Weights of a small CTC audio transcriber.
Model: 5.51M parameters, log mel input, arch tc_resnet, norm batchnorm, activation relu, depths [4, 7, 4], widths [128, 160, 192].
Training: adamw at rate 0.0036, batches of 512.
Data: trained on single English nouns, adjectives and verbs, spoken by a formant synthesiser in many voices, 78125 training examples, 50.5 epochs.
Rows from block 6 of a small CTC audio transcriber, named by matrix and row number. Rows with one number belong to one channel. Each number is 128 + 24 x the weight over its row's rms, rounded and kept within 0 to 255. All counts start at 0. Numbers have three digits each.
After each channel's rows are labels from the 100 clips, of 14848, where the channel reaches its highest value: "lies over" is the class under the peak. Only what is clearly more common there than usual is listed. The data: single English nouns, adjectives and verbs, spoken by a formant synthesiser in many voices.
# convs0: first width-7 conv (model.blocks.6.convs.0.weight, 160x160x7, each kernel summed), inputs 0-159
# convs1: second width-7 conv (model.blocks.6.convs.1.weight, 160x160x7, transposed, each kernel summed), outputs 0-159

convs0.102:127071121116139132072091142105118088131081051097138131166137134100093121122140132085141108140083115130117103106074133168100141109127131137106125154094103089138156133163080086064151129100131127124144138157133113160129104124121131120137122143150131145136108109104138118090107114105132096122083105095086093136133101117115140129091128132146137108108110138131116075111135146122125121097109134132126113116125145087148109139134140133132133148125100096121125128132114126134089112070121066
convs1.102:120145135123123109089107164145138162130120103137116102078167137137106114124150111106143157133094140171115127145145070116202120094114137133130089125086149136141154153188135176159037111126122103099134150099154120107108172101151122116102121152111126133139127104129098129101111115125122129091151144118145128138130104096165136123149118130138130102163118082119106175143128142178126129142090108103116135133127086138100143161153149126145137147142123099162117143157099121104134127111142106
lies over: silence

convs0.18:141164132084168132135091132150100148098136144148124143128115154131145117100116119132168130097105132171147088128108096104149167113147131147098141200089097097129128117141125115090124153103146100109144137163121142117135190111132113107106138135125120112125125134093111088089117132111082097163099136103138111153118110148133135136068168133149075131135136164146131106076128156142118133115147118135101081111155154129104124117142136143122123117147127107134125074161143080091100095141129099
convs1.18:093145127133132114102165138146049140097127105135109138103155066104167112070120109115106115126108125151143160131155160111105114124111139142116099128117131117137140133116145168162085102123139138146089154105138145133122108142134088138110118109110132058137125104143108153112138112129127116165143141074117132130144102114123150124123148141118131127143151125184092105141139133113082128158159098151146153148117102123151130127140139157118064093136092120131150114130137142175117095094062109
lies over: /ɹ/

convs0.46:162141130103139123135111106141138115103134112112048144169164100144084141168128136135121095148125108101156129090137144154137129138173127125169146153150170137134125115120136150157136123166106156088166137147087152147099137110125073142133157157105126125115145120127108170148078117118176140149171100154123132125142157138106124090118132103156133139156136104120145114176119142129153128152101113146092163105153075084099103143137136104147137164142139105136102140089140136148163156152145134
convs1.46:085146116104142117140088118123055110105162129045108113123143141099131096120142143109123136143181106099087117121149119121102096142119145133163142105136137115135150096126106144116117150112151150143135088125139129133136153117108158116121097122082107147126118149140143142112127125124167104110113098095143128131103176130141162128136128084136130165110117130099152095154161105118141131127128104128124113101184071132141114168146144120091161092149116154140079112175147158106159134084128143
lies over: /p/; /k/

convs0.78:115142170135129123179150092144118120107167136090093112081141120085141139096105101124135107154165126127122139097140113129080117089138153162152100135166131088157081112140180126160162122105138176107119134132134117133112151128047109129149147114130136108145142166109145129124167133129126173192130151122157101147148135147120071119142140094146117139142154142122106085158143112082132151129108145159111138148120141109153123102139111141148140139161134121085124134122120109108122137130092148
convs1.78:106105115087103147124132146131100118136169134076117120126179134131169120112122142130117093100152087104124112141180106138083109176147130105113124135128131115148134129143076134138126114120175130128098127128124146085134119136126113117121114123138146115131110128128094157134125105073175058100141081160134162101107126159099103113121160134122121165133140106111095083116143112128127139170142137154124119122157139127121087122165120156128100101188094117096129124130110128120070088085123144
lies over: silence

convs0.143:136126153071117145129126131112132115112117125130087137141165125157115127123120121123145096139126115092161107125088125126118130112146116185131131154166165103137128120099130121130124167097133143079165139170141127127101140102120098160130142096116152119122142151143164148137111141127131146128179150111117064150145135126123066099111151088139090160126146129118108069180097167118152153144108126117118073125143104060109124155095123105118116156159125144137135110129109087152078129155130113
convs1.143:123148110115142134141074124161083118079140135108094096128167119108135141115168132167152164105102114119073153146127123124135103145150155115177098118158125136131150152128122128116128126137141179157116110141091127090120160164113127130132165129100146157148096126122085135130143191141153134131128108107135092105123181137134114109142139123169137167153110155142089111114117122160153165082139147129129118139197143142151086147154130131123140103166119108155096138184130149139144123127139139
lies over: /p/; /k/

convs0.39:126133151122135143133138115134155101137130132120147126151140153135151158122150141099152129146118150147149107112097154161129157140152145158126148161172171128156134125168152159116148138097159152114124131165201156140137137144103163137161191142146141139136152194148190138161132150141155168123131156133118117157135154105121158123167143157137124182120190132125120130162128136134167140127118173155123144114128139123129113132150183159179178147139156122126152145123122118150118139137097111
convs1.39:109103097126138132118125108114091119128115139097117139121139122137121098146155141123128115065154137154108098128146130103117106128061153103116158149134122120143177107180094140109115106090080109113081156125154131090144151132117134179112099147105141069145108127135172164126135110125142117123116104140115128100116134128148150133103138075157137158106149127129138107151154116130071111108108108171116128129156098162133113201163086165112092133130115121126124122159105152142147159107138118
lies over: /tʃ/

convs0.77:110161103116130126120136112111129104144142119125138122063101168124118103115086118143095093124085163103151098089142082145140107118115141100128165136100086171129133093139112118124149110127119129141122122143125141121157121108140064109122116155142145110146115119148121149129147119112131135115093152116145128123142121132099088097133145064144138130133084129117119150075126106093138091128095160086117134106156142139079149155123097125134122168133143140087133182088125115077124189133089131
convs1.77:120129147124130118150131097176137156155115074067125105142143156157154156150134131172160113141110102163133138116118125125098142155095161125113101173114121138101161110153067153104100128134128154117142102156106142110088194128154110092121105185150120154101131134151133118137173130127100143122138157151140161160151119091112121147126153123125153125149143116143129137121117129116079101096106138111110147147148156141162129106117182132143126147133116095118134156120083162103095141104150088
lies over: /dʒ/

convs0.26:117146119121102162129079105140135132147087141100145151090133135132123095109117122144169150096085092137135088078091138132153126096115136141096117130105090126122123125120069102106097172108150149113117153145079143124132150150163121105122121114114148071103120117108184109113147099137112103146143128096102138151062061122141141117133160145142129108163134131166128088107117149125120095136106148149103121131141123143076107154104145119154103089139111106133135128161162115104116115130138111
convs1.26:126120122076133158100149129133118172155126169142087085170111134132143121085086158109117089145097136149100133139133132127133157129126167138131181108124082117129105155132099152170111079139092117096148116146118120165117124169091131124106171135097099132131168135130110120104165092115163157127122130134107112153130089141128108112130126153127160139110129101133106092152073131102107157139129096143153099161180104111132143132166103108134118123157125144146103127098089124118124080102114105
lies over: /p/

convs0.111:129137161107089132165142121126127084123104109129080119122166128085120117077114117124163125147182153116111152113144125147107160141125149160148132094167175145144123153111156105163149112098115161152140117154123135122069142132160095149153130140116122168113138149146113177122121136134153165176173116160123129104120133193149112128127108093122143142188160147135128147152141143161112129144135118162163157165118093094123141174111116120144147104116157114108114137127152152132150158136133134
convs1.111:132108113111158148140141150132087132154154130117151085134154099116153115151124145118145093108166104097118119102133100140096125159160143120110123101126142102124141113162072121149107111114137133109112101149142146116086100137129147160135104135098140151114096148142152146092124120084151085103158125169142154126132112118114137154110150087143138149120108111127108077125137073096126151162120124148117126137189119100137081151185116109147111136151105118096081134145145140118080078070111151
lies over: silence

convs0.114:089130122140118155095115140096129124120098104129160131140164138178161094109150128139084122106120180144124127149078161144124120137131120181117122119115163173144124128137114121099144151101151109136134131124160122116153129110110183130125139118150078092152062157132116116115121145148095152097124139165102153145132139104133159151107104167153101118107135145121110147137146136139100116139127145107111070122126164121110134118082134098122090095082127094144171104144127068143141156126114082
convs1.114:156126145122089099146136160168128104121141096100094144133132120148141148106164138147106142116136155129159122112136156126136094133085105120124130124145134102153148140138113107130146154155107144099152138100135135157135136141101160122079148160107116084162167174163141118160150112150143133078150126153147116107116116128110132116155117070194114121122176128140129130136157132141080083128152126124134115157128114179095081141122104134192068133145168132141097176155117138124130125139121110
lies over: /ɹ/

convs0.12:140116152140166148114117141079149071108100104151135117150144127084135125096087115137146113137144152108131109099076163157105129106118117086110141104090138173115137160147115134109137089121144114138131117125153085132121138142116148139158118112133126175115116181101141145111148129148070173097144143148127137131133100154120124123119113125126112108097113127123122187084140151106136141087120141124111092087140128093121144159125124142162138093057116089111146159141115085108114144090106101
convs1.12:129091100128155127111107107095108187149120074068085145178182124111107116131137139140112152150128128111133135131097096117130166092111152137131178163190129132141103109106103113127102131110117167128109120141132131113128171124173117122122120157115094137105170153113128112140138138125133135102117138119107156179142119086135136169120130121163139133122144130175137119144151102093121093107156154117142184145127085122124093145099135108114081138125110136105152133139103134123175166128107127
lies over: /ɹ/

convs0.37:112121084155153139075143088087096083101125085130086125147131143094161141103156142127116134155125126157114151119102052146129155116163113124125137081140125128098137122153093113105139120133108115127153134099149111116123099177115120154127100175149085174152065074115086123117115133132144137097117148128114131123132108096144098118118117126138129089104082134107103123139103047139122144126114124136109152113101111104141117140134132145123131127103123102120122152096123111137155105093111124
convs1.37:144149102076180151148127097138155103131120100094101127175129136114143108158109126156096180119110151137103144090109110122129149076115169154100110125129142160135203113144164179133141095111146155144133140105115125135155136157136158121145141210111102133171112114122135149122116148130142149133085153125111113127144128127151100136128174119138171154111137130150125124140115166140094128137156142110140109166150110128119133117139125120129090120135150137105125175142138170082174126106126120
lies over: /s/

convs0.13:173160110156111139125135169135138084086128142143129137156115188075157133140106120112167127085128144136112139155164132108161156145123144106145162086128154159126121126124135141108122111200122134155111090185148160113122136135102119126122134158145143110123126136158122145143131104140125162106148134168158157133130112128145139148140109128113165131119117153110183181098125121115118139161178164125135178077135101142130123141155125117155132125122154148106137153072155143137085145147104115
convs1.13:120085106085142135117117112116129172141137182137143138137122113133142106146139138144142126129132102138145151118148110128079144109108151111132186126107156127129145121149097134142128100132142135097109146160135175145152121111163137127129151156122113103145118142141138135123153093078150128169129158114170114127131104112083125184123134147151137124102097056172142138088111136113118103116091094123137129162149134130120058118121145117152133145150066124090156144122106123121159153050116116
lies over: /tʃ/; /ʃ/

convs0.21:138135132164118145062097068083128122140076105141128139130148155144167134086135115161111108097085124122125092087063139108142138097111093163113117130115113088148100074104119103084110121100147116122128135125126123108122098126068171141115134128162134155135082160124153133131168141130088108112114131144118122145155098099102129141106123125157105125130101122111143151118131127154142125092116152115093141145144136145168120123114125148130121127119128127106144108122139120131092112102064077
convs1.21:118110123128114105161120130140132100099122092082121146136099099143148108116161121082125166106151126105141135136104159138103086150119143106123131135122185137121140165093110123145158157107139137134136177131103160141139198130146158138136154116103124093133151152139140142148164153159114110101141132159126123110082142160114145118152106105164132123114149140153116174127223129166074107115120077131135114108116133151111109118137138114150120124144150113161131129170136120107121143152177093
lies over: /ɹ/

convs0.66:132111139106119167141104111156111139118134130117116135138157103149155108121149152096112135129114161118119088114114125098133134103120122184124145155104133059105094103123168105103134138115152102050166109169079105153143130085114129160126155111164166083163151109117128092107160118159097115100164101136119147107119165105139094122125140124138130138121124142132134088117159136123169155085125146107138113147141138138082092146103100149121093155119131106143126159136103129169150148112154108
convs1.66:128113146135103125132112119156120177129159109119114108117217104138155122149134140127127132103129143123126163128137160117143155154086132109146117127160092150116157134180127117178084110122135166141122187133127144100138137105113115135099097124084159124165074133129165169113151120092138110156094144124123117130151138095127176097123142135154128127120127154140103111162115177165109120125156085123121132161145071146145136146137151114110133125130098103115116079108080113157134154110146125
lies over: /t/

convs0.156:109168112107099076131116096127138109144138171155109099098115187110128134139083140172143136108103127136096139093162135127151086068099151125116155132136115159141136162128135134155046099123121132144084130169080156128110131123125107154142140149126116125115128109076119068127101130096159119125113122137132098113116130127128107146127112091146152114129111130132103124136102113145135112080170109141083142137142152097134160086099149116110119133136143161164085121107121152115143122126131160
convs1.156:167174109139114125140170149104132159165154141113154135143114144151116143120109119105139107130144170145166164101090102131106119094120148123145127135115175114105116132133132099103080120102143166181155154135094142160104114129132115108110098141133099148106148143125167104147168117137093177144107120127125172105138152145151102101135079123128168129149104089101144158096155134087142116139144115147149105104139104154152135113144167123153113099116132139112153131102165128111060072134125135
lies over: /d/

convs0.48:135144124111111118135090128113139122082112141104091106113109097109161081094114119130067142081091129133092080144150115137121117128096106124106116111091089132125106104150135129125111104103106107117097097163119133120140134100089088139106116126122124115119122121109115073110149135140073144140163117133125127091126108126119109131109102106128087097133099123104143130100121120093121078065162148103112087102113158121113123096113125114126085124109114131092097139154106103097104152108081081
convs1.48:131112129144127085157162150110139119151146139101109155088113128126187114138138153137130112136104084120172106071126109139140112164138121143123136121139111158099135107131113168110115138142141119072121111113130099112151114096123145125131161130145113142106123128109094113096129110047155127132145123147144128128151087148058078165132117127152105117110115053148136115088159129090126111116069130120097146112134125122104118117132149091172120117135144144119164164139135133146166135118149107
lies over: /t/

convs0.17:119111125132127145150095156159124149095133106118101080115132106119118102128128097117172155126085112134094141116151089151127104088094124100143125127107068127107091126140113109138081128138095143097161112120125129127160133104092123122120112157141116128116116107151146085073176127091151108078133127155108132119104137114106144146120172116143106095125082128125156116073137105081132114099123137150102149124137134117101127132098077149125126141122102132066127135151095118087080144089135110
convs1.17:132114127118124144105121092087130121127093131110115130112100129089156142111134119128112103135122174150166119127108116155120168095146117138096114114160166122112097073130118080155140150118170158143104120113120175126133183107174128131143140143153106111137120101131110100159153127124112117159094192093114123143121128130176164151076197110123112109112127134133156175156186143130112112146128094107123108121083151122154143099099136137146155090150147110137150098117131135119131097133133122
lies over: /k/

convs0.20:112132056143106133139119072143079119122150131085106132102128130141137158123139167132127143163125124101101132081129136159125120109129115163110148152147112093097123137130129102145138119106087135102075144124117109126148083113136105123149134117136146142162100086093082074109147134125145114144121147105145120133131114126144081138118115091145109102153104137127082079156124093161162104124137141107077072149127132145146138139152111179130128165138133117131061129114147122141158140115121159
convs1.20:171158062124143126170103181149093145141102110078105110136162146092145137086152169141143128122130128124101145143105140127131136132106156135119115129073141145122165099155116159137137159116132214150118120105090136118146166101140142150143162121100172122136113162105126104149144156133127145094140153169132138105081159166133152132165179120120139133094131157133094093139131140131109111125132119159108102150123097173141104132118103143125151106156128137131124145159132117102117137108135129
lies over: /d/

convs0.154:116126129113105110107139140103122115155088126102117132107124119157125129069163147113087123143108110145106044139099130124152145115142118150107099117113100073145160114117118106122130107106107098120126153109166109147127111138124176107100158108145164144127152159172171118142122140122109126084089146094105114135100093055092134155148149128141088150105125108143128098079134125161133144079127138147175145146114114135121087099132133139135149146119137098099138124108163111132158139105103118
convs1.154:114138086113126093159143120129121092143132108112124137109104137141110117171161129122136156073142149113147145074138168119123078126120115099115125124136182154125130113131132116115126110136113113119078110095175144108162114117100195177154102109134168073138088128137157144137109135130105112143146110175128127095111145157159133094099108112107117150124144114118186157108163139176098135124114123170090126099126127157145124131145087173103090139112132138126114097146145128127140144160138130
lies over: /tʃ/

convs0.15:128039117126132161133107111154120138139139066116140143134131079112158110147113151128165142134092103121150113133109148143081137126123146124106059118107104098124141123144144111129170127122120135123111138055134107124128099140130120135136129151120142131174133132119124126131147152140102136111125151119060126142112101112163140126134146116140132134114129156138125098128135113147134131084132160132121160125138134121125095126145123152123145099102026125135138128139145147133122111041158094
convs1.15:125018119123133135142142121128093126115126118130147097122152039140138117131102129107156110131093135138111112172095118109083122086112141133137189137116147115129135142146141120086122129124109139142123151195113214131114130124143104128137150129130132121138147102094139153142136134166109122138104092157133145142149134098110151110100118131143152110138153171144111115112101118134108126136148125136158100141165152130125098125146122105130129108134060132123141139115114130140133116086091149
lies over: /tʃ/

convs0.42:131118121139147127110121135124127116119130134169136073124078122131120113149130075153143132091104120122086151135108126133146115077092127122099109118116133137134134119099093144102091114123101115125111136110139122035156139133139149135108145130146100155095125124120153126092100136099115103123100088151140160113123119119138129140128156137057136127120173128132103119127110107043099117087118102132146121155098138143094162109117143137180129118112094105134132123139079131095076096112134102
convs1.42:131139160113133109130124103115112146148135133116102158142135139082154129130214113127076152137167144113141111158180126131123156112153107126158095113151110093119059117077123112117139190125130099117127122122131140150135131079130141168116152126091085123114140144094100137156124167156143127129071150106131121140111152126113107114131122117155125107077122151129132135139126159104140090130089093110094123128113131136134142138094122088134176098124157152135124156112151101159149088157128128
lies over: /t/

convs0.67:154094103131103103065106128100130084120083110115145128117099099102109123115085127142130130114136122085128119097112102129130121137128123090101119116123080119125152158152113134108130099122075128137110097118160130147148095135121094130142131133058151148122156102124161150106107131116116139086099131106099127101090095129145137106130115107091133152103140124108132149095117121127135105124100106149095132104151130081112130129122110128118154113087092151125117184108133109046094072100122105
convs1.67:137127141135084116143131149088173097109134113135133176149096050092139161132142152127162130125155119118156121131136143144125130169137103120116127118157110141117071117054117098102130147138089107129145132140113146147118128154168171073098138102160149130132154124133146098143132123120149127123146137148123138122113110099092201123144115123120128085166111131151127148118130147100111070133165128129122122137083133160127077136110084147164151139118132110118137111128140116131113125139084095
lies over: /ɝ/

convs0.139:153108084124164113143109121134100133138106146146142130131096093100112133135115125161168149098143101132134155145124107103113105106086096113124106087110106141076143171111128146113111091141109141138115127079161076141126168119128128121110111132142130129127136114156176117107132155129143155124072095094146117107114061111170132138098135113145085118159104150101123148098134090110124157186138123113104142132133145165140152116122096144101126096089074124139138092096126094145139101095119132
convs1.139:120099100122136136187138144117127168139135093121164160155122094130120141142142142080107123149115141133147175157096144140074128144131130117169163138154122147140080113100116121102159130138106168154142096126105152142126118122127100146156148127147109144123123134152161116162143148141155125103113086129169133145165176090106114115118122127125137090143113134146149105145149133106127074099137165134147157149074144124139109107063115117095160149144083116109141108122132139137160123091067103
lies over: /aɪ/; /aʊ/

convs0.36:090143138156138172112089175107136144132091122146136135129142137157126132107177121115113103110082129149138110095075114128143117157113091165096138142112118159168081109106084082144127153119176136127099143146107123153135130110097145122129112103121120055155099132102198134138113141140123093123147130141144146148099097122112160141119162162153117139105122129129134167113107125162123121127088136119138121173137173110103128136116109151124093117157105105121153107123119106146141165128131069
convs1.36:137096133093126138134150102153138153125127127123085122108122108133145121129144177160121090071115128135127123153124149121135131154113157111121161116148104136130139173138078141131112153116083150126146145166126138160130124138127125155106166133106099107142143129130153163089158114153126169116137125133142133143114090123086163109140136096177135115127119132115158098148070144125063143143163116199087087163139124123100094113174081106129108170133138153152094103107096128150120133141133109
lies over: /aɪ/

convs0.70:139131132159101126133130113145114077103129165132121105135122107112125149113114147159154156101169137095116147091112119086139129134129092161138150113175151141114090132128168135125098139127137109082097124140127125151164141100084110148103114098118189097135174120104102102114113136160137142108120141124140149101153151102144089130143114093097102156118146110067093115156135106160181134145108149116134063122128153125135132131130135163114125134140126181134103134107089073143153098132128169
convs1.70:123129077121128121101095187101144099126114112110108164150139134090129111118140139141117129087135144116130118166149132130134156113091141115137135123116082140153090098132092104138096124147154120139130130129166112080186186095150143129105103126086167139165067121113112127146107120128162101110124141105140109084110142128140194132146163151142128154097123115127148108143140149132133132082146132122123131141122147151143126095163092113127159153142126079085145143104097131123180144121100157
lies over: /k/

convs0.64:149147133112149102097118142097112141130119144152077103129107144122110130141117130126162122141095086127096122121098121142160100065107122087116127115127090149114134122113118102137072119144101136091123147118114141145081152127169141139144100127115122139088138105110163086091117100064107119115131110117131082113134111124100161116120154115113130040122112094149136129132081122123140108071125113093084147092107145080125154128132156136109117092126127115118088115138127141126104091120116107
convs1.64:137153112117101145168153154094143124139137142134165105121065123152120112122081130116136103103134143102124146121094131140099144112149090128136124126131121104094128118102142120134129105141154145149142146124123117158099088104083150109118115120192109140130114131139165121146135112094146130127083093132102120133138148166118126098131109114139116122153107109124128158125189134049145113113136105135108118098153112149131159089111134072140119105125165179082143119108188088133132081166132157
lies over: /t/

convs0.81:131092135126095147162125106191135114105163094054120125121131138099147148130123149110103166139067085119129060057142145156137132107124136153126132109127132079147130112137153144131147108131124132092121122130123133121127124108126123117118143118136158125147145134090132137109172124106070170138165168122100095129149116115147142119144112120127114146119149132118128094144123117128147132096134185140111097144146116146104058121150125144117128126129118168098130167128135104125119119086166084
convs1.81:100114092141139116123100157125094106128114111100108146117190092149148113139124134133110101124120083147128122162112129117113107148070115109149141191112127158150117112149101122124115144162109149147091121161105138134129163108158120153146121145096142105142127133084147180115132143112064101128144118171145158126112139102054145133123144139135108159109162122118122121102126123176107116105153139136127141123147137137156089154141100152135125158128096110069134105135115127203120150105130143
lies over: /t/; /p/

convs0.87:132105134144169109084095126114169149094101126092154124154122139102123133168146143095101107119109101148137067119149148161125114084138150144128152139123159145133115079129062114113131148137114141106130135146119157138153121153129137157156115147135089131115108149098120158173067101083146089164148109085136123110112134179070138088125126140149141133135121076145143106145066137153118112119108126124128141102142151109125124136103146135172104143145147143137143128134149150150132153152100117
convs1.87:110166086127174154150126149105067123114151118153114108168155104102161116117150146114118113122162100138113107143122115115110099132116123109129115152147132154147120102125113123165120146103072138120099112106108139112119090123104136217121112129105108114120134157124160176105098165081089119117134125136103157116139144119096149113112087119163128148124138058112135136136117090137121138086111103116130132127158118134152131179152114122113119117125111135098071105156104141171135146103099113
lies over: /s/

convs0.80:099137107117100102135122087103119160131128142139105121146142123134127156124109123110136081143074097129093117135089119099177115059126120128165135126104130094119145091105087082134080141108111132090128143101135161112134142118130142111113138157101116142120090116126157096135131086040076124138144130140136091129151122155080111133125135124137112090121113099126136105128060143141125122074137148127105120113143112098144087158115111132136138152149153113105091126142140135122127112112127088
convs1.80:143167101079107115172174138129151157188124122146126131162122167164124148110122107167134116113126136104133148136129135137094150092129125127116153159076105138121136116136129157094132109133151139124090118125139104166153103113138104125129087159163100122171116139154176130092137088075165121149103106090117119114176172145102115097120122165126141112120090095157152128121145115103135084152120154125156138115141085134095147137091169123147113146132157113087139119145144148115155109142146115
lies over: /t/

convs0.110:115089143102140134138072110100139112157119101109156126162117102163090114116164164107069089173070108128128058126106141155112140086161117133072126134120110130161115122117096110128134143100122137112124117154159109148137109140114138099169126110147140135129144148113178125136108149102130116097147148059100109153101120105093150099142133136145138154124151096139127085151087131123135145109092114135148114148128147110122127128125131129167140120135125088124135157098147153109157162104093114
convs1.110:143122124147146130094124139150135155124150167115102116079163163106106090129193158127129161085119135126109082115172145115154133139109131116077125097145128143124128155136112124152108111117042115114117103135138125080122138138120138140115116118081144098134112140142169131109127139151129150144149127149117171104121127123153143104144085108151134169120132140084139120136076178146098194144125114135118143168138110106126129154159110174128124128129119133131084142142115127169080112133137148
lies over: silence

convs0.35:110103161131143111104115152059133138135080136112132117107118107077104129116083085125102091131133101087148093111079117101131129134129138130117122159136131091143113158161120119081157136102121086093131126099141137150148079128112116114107106133119146131117164156129126136153108109138133087118118139116114148141083126147079121102121165093145106139133139126090090115134150133078145122156083112078068109093121123089139102124135148149135129110163137125122112118146119103132118126151061128
convs1.35:139140114114114122089135132139165099107088136138112143134187120129119142129119096124104085130132158136135118131145139124107153105148116130114132135141128146149105124177145080116125085104147126162140158105140128062161132120128140089111100126113175097126061129118118106137119103121143130157120075129093089084188108130173149116105123113120113151155124164128114081125103147167120120144145160149124125143137103165117151137132095148106113113118143117120134108126108127185149141148056161
lies over: /k/

convs0.68:142137137131151139111119144111139154076106104146133141188167154148125122118124135109106113120119131139111134193113145122131174113125101129110126148096158165116109118147076088088093145138147129112152098142159161130131138131170138114134134151131087090102103140146135137113111098105110115100113111102093130124101137176118148130104136120124130128094122133129162163111106172172092129106122149130155116131127136104126122150127142113110101053117105102132120109154158106159056102118132064
convs1.68:100132084129159140120131152084107130080126106141131131098147101108156131095131117126112106132141141141139123121140152121093122115128136135115141116119108140143154052158169139188122094123141144127131132113162154137121099154110079145131091155143125141169131100169133130153109126084146114172130157104112140111108114111145149137198158160131131142139131122149153147118125143135134113120152094152154141139132075180138113141126096114136142091126111166069131146140097126136129150102050109
lies over: /k/

convs0.74:128077144088133128089064148101143114143114085124158116143125135146084146114161100098120113105113104126122110091116119161107092089140122127118132118122130092145122137139070087070131133141109149120109109176117119170132102095101119125152119130152112129159127148103166124106097118106103110090130139054093096126134135083128131128121130133140122143117117108115132090151096101138141134094096138131088110154131168086140107111116145105139115113102105095143124143118133112147134110083089091
convs1.74:131159112123123111145104110144120156183123116146114101085154155128078135120167141140132186121087142151089137122174091110201128108094117125116083160119171137129155174168105168144066116153112113101113151103155108080111123107127138102121110155098120136136120157135114122100108147129114141114164151154109145121177117117145120129129129109115107148162113073134113160123131103151139149126096127123088162124140121140111158167120143136126110147150133105149092157139128127110134124117157124
lies over: /k/

convs0.40:049094106108146124115156144104144131174128104119106134077150117156154100092142136110122140140135130184127135154099105117131123118123149107121098104118122110111123131150121143151115132092148141129131142138119094065120111128127121145157100155131054131168066092133099121105121128114117103114096139144097125101125119115130122144094113152165141114131115133161109136126126105151099112128103102154131076134146140135138099133063146077149104115085089104113152118086122123118120140087117103
convs1.40:115140188156136139138148119109162115162082121091148104157091123129136136174128142140126134090109122225132148131136102124163105164136116127157124106173132098149125130145103123123139137143162107122156167117137118167138135123103133111096136158136086108166164122150104106110114122123146124127109151126144094115103104146139125141097128113202108091132133101098133124156143124121081128127159121173111145153136140125119092137107161116115079172103165150140112138146096128091158130142131131
lies over: /ɹ/

convs0.8:124085101126135136097094094103088120112101082112120139119141079097143129153122135133159131118099120120130141108063104105121147111130110133096073137128086104120144108133116135112141153128114117106143129049144117128152091116134095111134113139101150146167125085122126126115127140120126099131083137094059158144100095132135134109136143128145129108115137137154113099132118136153153124119095128130114138124129107122143104126140113158083139115119033141149106135110135161136131123051131106
convs1.8:106089140135140149158118084130099118082111100137148104128131036134166122101110106087190123155107142115128104160100150128125096107151151134113139115105171128108153146139144118104109142129133147122113151137130198145139149109135101131110177123135131104157158094124134135160137150159131121134112130137106142129118132098110155104113126160134174095164152147142152153096128114155127130137124089130166075138119152154129104108135140122099131102132086131145160110113126145128139137095069086
lies over: /tʃ/

convs0.146:085142107130119132099140148115130113146119180137122089080089118137100150117148125136089125129137154096098161144117149120091088120129126123071135133160152140129086129111120140123126124108108122106092119121129099124116088101079084120119133119144103103138094112139100104140112158158177109146077121136136122088119118121112090148129110080122106125161121145112075137153132082094091116173130121115127121135102118133123158105114067083130106145132131155156092115109128129135156163174124166
convs1.146:130124105174132137139085129129106097107148123126116172151123098210126158119094090184147079123142135134145150121124116117126130093131106127186155173118134145123129140112116132129098129126132171122116161198109139122135152124119104126110143149144176100081106140094150137160149145148083163106125150122150108139127160101121149119134173159092115170147131092102131116138139119097105138164136174165143105110130129115154110121151124149108121126119135133113149120092132150135092141151107163
lies over: silence

convs0.91:125168112112125127080115124123103111137103190121139103089120142122120132096131106149085131085153147101108129134137135128107092106107117113091145116156165135133110131112116086125120126115107141136093113130163125117122114096096112086134133111111128135123107121123142084170130169158176128138085116144152147114106094131127112149111114102112098135184110155124131129148141086092114104170135104122110101149122177134134163114090104106119119133123164113161102105099108115120199117201125157
convs1.91:141122095152125136159103137126108130126143124115138125111148090192104150103093103129138115109127139144128137147097094123106112067112128110154166160101155126119108149125134125110066110103126186131103125178115139146105146156125127127117132148149149132096133134100160131175178163177109200094158132133164136115144136082164109148155145155123129124152141110119121097088138104103144140138160150152138090127160133147146069146122137140149126132134119149126125137111091120130091120140084148
lies over: silence